Weights of a small model that predicts nearness at each pixel.
Model: 1.11M parameters, 64-pixel images, arch convnext, norm layernorm, activation gelu, moe expert_choice, num experts 16, patch size [4, 4], depths [6, 6].
Rows from expert 7 of block 2, named by matrix and row number. Rows with one number belong to one neuron. Each number is 128 + 32 x the weight over the matrix's rms, rounded and kept within 0 to 255. All counts start at 0.
# up: expert up (model.blocks.2.mlp.up, 16x16x64), inputs 0-63
# down: expert down (model.blocks.2.mlp.down, 16x64x16, transposed), outputs 0-63
up.3 [144 167 151 124  49 117 171 133 124 157 113 176 189 148 108 108  51 144  96 149 100 121 151 163 130 144 121 113 174 154  69 117  96 119  84 143  98 122 131  98 214 118 143 132 150 123 128  93  83 128 136 122  64 124 151 118 139 117 179 150 145 147  98 118]
down.3 [124 122  80 102 121 106 140 152  97 117 123 134 114 143 155 132  64 169 105 100 110 163 146 102 102 169 105 111 142 145 139 150 145 132 159  83 139 110 126 122 150 140 160  95 133 108 168 153 160 130  84 157 165 104 117 100 159  87  90 109 198 104 179 126]
up.4 [149  74 107 143 130 156 120 115 143 122  78 151  87 162 147 145  96  81  98 152 132 137 135 122 125 141 152 149 134 149 110 111 111 150 103 134 114 134 119 100 139 120 142 123 148 142 219 189 131 119 129 153 124 163 112 125   6 103 140 108 120 130 126 146]
down.4 [122 133 158 109 131  67 117  98 121  91 135 101 145 149 103 100 126 106 131  89 144  96  81 126 108 138  85 130  92  92 100  77 140 108 135  97 155 166 152 136 114 124 126 133 163 136 131  92 123 127 130  72 103  90  83 104 145 142 104 142  90  99 118 166]
up.5 [114 136 167 216 114  92 113 136 113 130  73 159 148  83 130 130 120 157  62 163  78 137 136 144  99  77 120 117 116 135 167 158 113 173 141 114 145  83 122 142 101 156  92 108 123 168 134 120 126 143 174 123 102  98 121 146 130 154 151 144 115 140 113 123]
down.5 [147 122 185  80 109 132 122 135 129 106 103 138 127 108 153 137 107 147  97 170 185 137  61 114 147 146  99 143 157 141 131  95 134  99 107 136 107 139 131 128 126 124 135 124 156 163 139 101  96 126 133 113 120  91  93 158 132 118 179 147 127  87 159 115]
up.6 [122 141 205  62 139  98 179 117 121 171 105  93 144 136 170 114 154 137 134 123 136 139 131  88 170 134 120 134 168 103  77 118  79  96 102  90 136 149 226 169 122 145 159 143 180 171 150  82 159 107  92 171 110  97 121  95 131 139  80 158  61  89 163  44]
down.6 [152  92 169 145 167 198  88 117 122 101  86 216 173 108 188 128  63 195 150  72  77 190 143 118  64 118 123 106 115 178 131 142 153  91  70 110 162  92 151 151 172  74 156 180  60 129 154 154 149 107  87 126 159 119 157 222 116 116 140  93 235 145 166 144]
up.7 [124  96 117 124 143 100 106  94  16 218  97 197 100 164 122 116  92 179 142 139 131 152 115 143 153 126 106 139  97 118 111 141  83  84 103 149  98 120 177 132 161 135 147 133 154 145 150  59 155 132 133 127 204 179 149  80 116 131 119 134 108 108 143 112]
down.7 [185 140 151 167 245 182 118 194 143 129 119 114 121 147 142 105 117 139  37 179 117 189 150  69 122 104  83 154  46 131 144 106 137 102  87 120  89 105 118 133 135  76 138  61  66  73 160 139  71 165 158 123 155 136  84 137 106 115  89 141 151 139 166  82]
up.8 [ 73  50 102 129  84 128  86  83  93 145 125 103  77 113 157 125  98 100 153 156 128  90 109 151 131 142 160 148 145  98 119 158 171 116 121 139 157 173 166 116 177 183 158 129  92 148  45 125 135 149 162 141 154  98 156 114 135 141 153 132 165 108 106 149]
down.8 [128 113 115  91 104 116  67 120 132 143 109 146 105 128 108 126 174  78 139 142 156 110 124 121 173 140 113 167 136 149 116 156 106  93 148 187  82 155 165 129  94 147 135 147 144 162  74 131 147 122 100  32 106 119 150 139 131 139 139 139 120 152 120 150]
up.9 [146  97 117 145 117 121 141 142 104  77  81  30 171 136 154  97  90 167 172  84  89 135 119  80 174 104 122  87 144 122 113 171 117 103 116 158 121 176 230 153  97 149 133 150 141  99 186  98 139 195 142  98 103 150 125  73 170 144 115 141 102 162  95 163]
down.9 [169 104 124 100 126 171 138  93 120 112 131 131 145  62  95 171 147 135 142 134 115 185 138 170 116 192 179  94 128 174 126 149 124 153 143 168 176  93 108 153 129  88  81 187 199 139 153 117 164 118  68 136 101 115 159 170 137 120 119  79 119 105 114 121]
up.10 [107 157 152 154 153  90 117 131 181  40 215  96 135 143 122 138 117 139 117 140 106  99 160 125  93  91 127 136 158 140  66  56 155 155 151 162 112 181 116  71 183 133 103 152 132  44  97 164  48 202 122 146 139  81 165 148 162 110 121 123 159  84 119 146]
down.10 [ 89 152 143 142 216  87 117 140 171 133 147  91 126 207  89 148  91 202  40 110  78  99 143 119  71  99 129 127  61 133 157 135  70 123  78  87 109 115 170  99 192  51  92 102  17 116 136 148 152  89 202  89 214 172  89 157  80 103 116 133  99 130 154 121]
up.11 [ 92 168 104 116 137 140  84 129 153 120 110  84 122 141 143 145  89 113 145 111 158 100 107 213 104 148  85 126 113 129 189  99 123 134 175 115  64  64 191 141  92 100 144 121 156 162  89 180 133 125 121 132 150 106 127 143  91 141 143 165 129 143 118 148]
down.11 [120 113 100 158 151 120 125 135 116 115 111  67 110 151 154  99 147 146  85 151 102 115 171 146 179 124 103 179 158 102  73 171  82 146 115  97 137  68 107 138 155 133  75 144 136 120 123 134  62 131 120 138 118 115  95 115  96 145 130 118  93 153 145 128]
up.12 [182 166 116 201  99 135 170 172  60 104 103 117 100 141 156 198 158 122  92 146 125 146 105 194 133 150 142 119 110 114 138 126 131 127 186 110  94  89  92 127 134 146  67 113 142 122 145 115 147  71 118 124  74  99  94 167 107 141 141 151  96 114 133 107]
down.12 [106 176 131 115 167 163 156 117  89 209 153  89 103 105 115 114 143 115  93 172 133 155 145 160 119  74 110 159 108 102 155 112 136 109  89 119  36 100  94 100 158 114 125 101 131 146 125 146 143 123 206 145 133 149 137 151 104 167 133 174 127 127 187 103]
up.13 [113  88 137 100 132 142 137 166 144 146 115 222 161 147  65 162  46  76 113 142 143 107 136 125 104 118 120 142 108 112  89 107 148 106 116 131 135 101 156 141 101 142 139 131 164 154 101 142 106 165 143 118 117  65 143 168 153 173  74 114 170 140 149 129]
down.13 [128 150 129 152 161 104  80 127  84 107 107 158 162  99  90 183  81 166 121 117 102 138 129 106  99 123 160  72 163 134 100 135 174  74  92 112 164 153 129 123 121 129 174 175 102 144  72 106 158 121 119 160 121 145 166 156 103  81 121 108 141 146 152 127]
up.14 [202 243 119  91 184 151 136 140 136 145  88 117 168 125  47 158 110 112 133 126 109  91 141 107 139 131 130 108 162 149  79 115  82 147 175 163  61  29 119 115 160 105 117 136 163 132 166 153 108 122 112 135 105 119 157 161 134 141 116 131 125  97  78 154]
down.14 [193 121 162 122  68 119 113 120  78 167  99 135 138  98 126 130 177  75 139 128 101  62 131 117 109 153 140 190 173  87  98 140 141 187  75 161 153  58 147 109 171 138 103 104 150 188 119 129  84  80 123 131 168 120 124  62 149 117 156 135 135 109 159 103]
up.15 [168  91 139  87  75 165 193 137 142  98  61 129 102 120 100 128 171 162  90 150 141 140 115 149 196 127 103 119 142 173  85 115  91  63 131  91 129 144 131 122 135 142 191 181 134 102 123 121 149 138 155 108 143 141 154  95 130 116 130 181  95 131  81 119]
down.15 [120 104 146 140  30 122 180 125 141 166  92 138 121  90 125 112 127 108 217 133 123 116 121 177  76 151 107  94 118 111 141  98 121 156 180 122 162 131 127  99  80 107  88 149 160 137 129 145 170 158 122 155 113 112 160 136 120 118 105 110 150 141  72 163]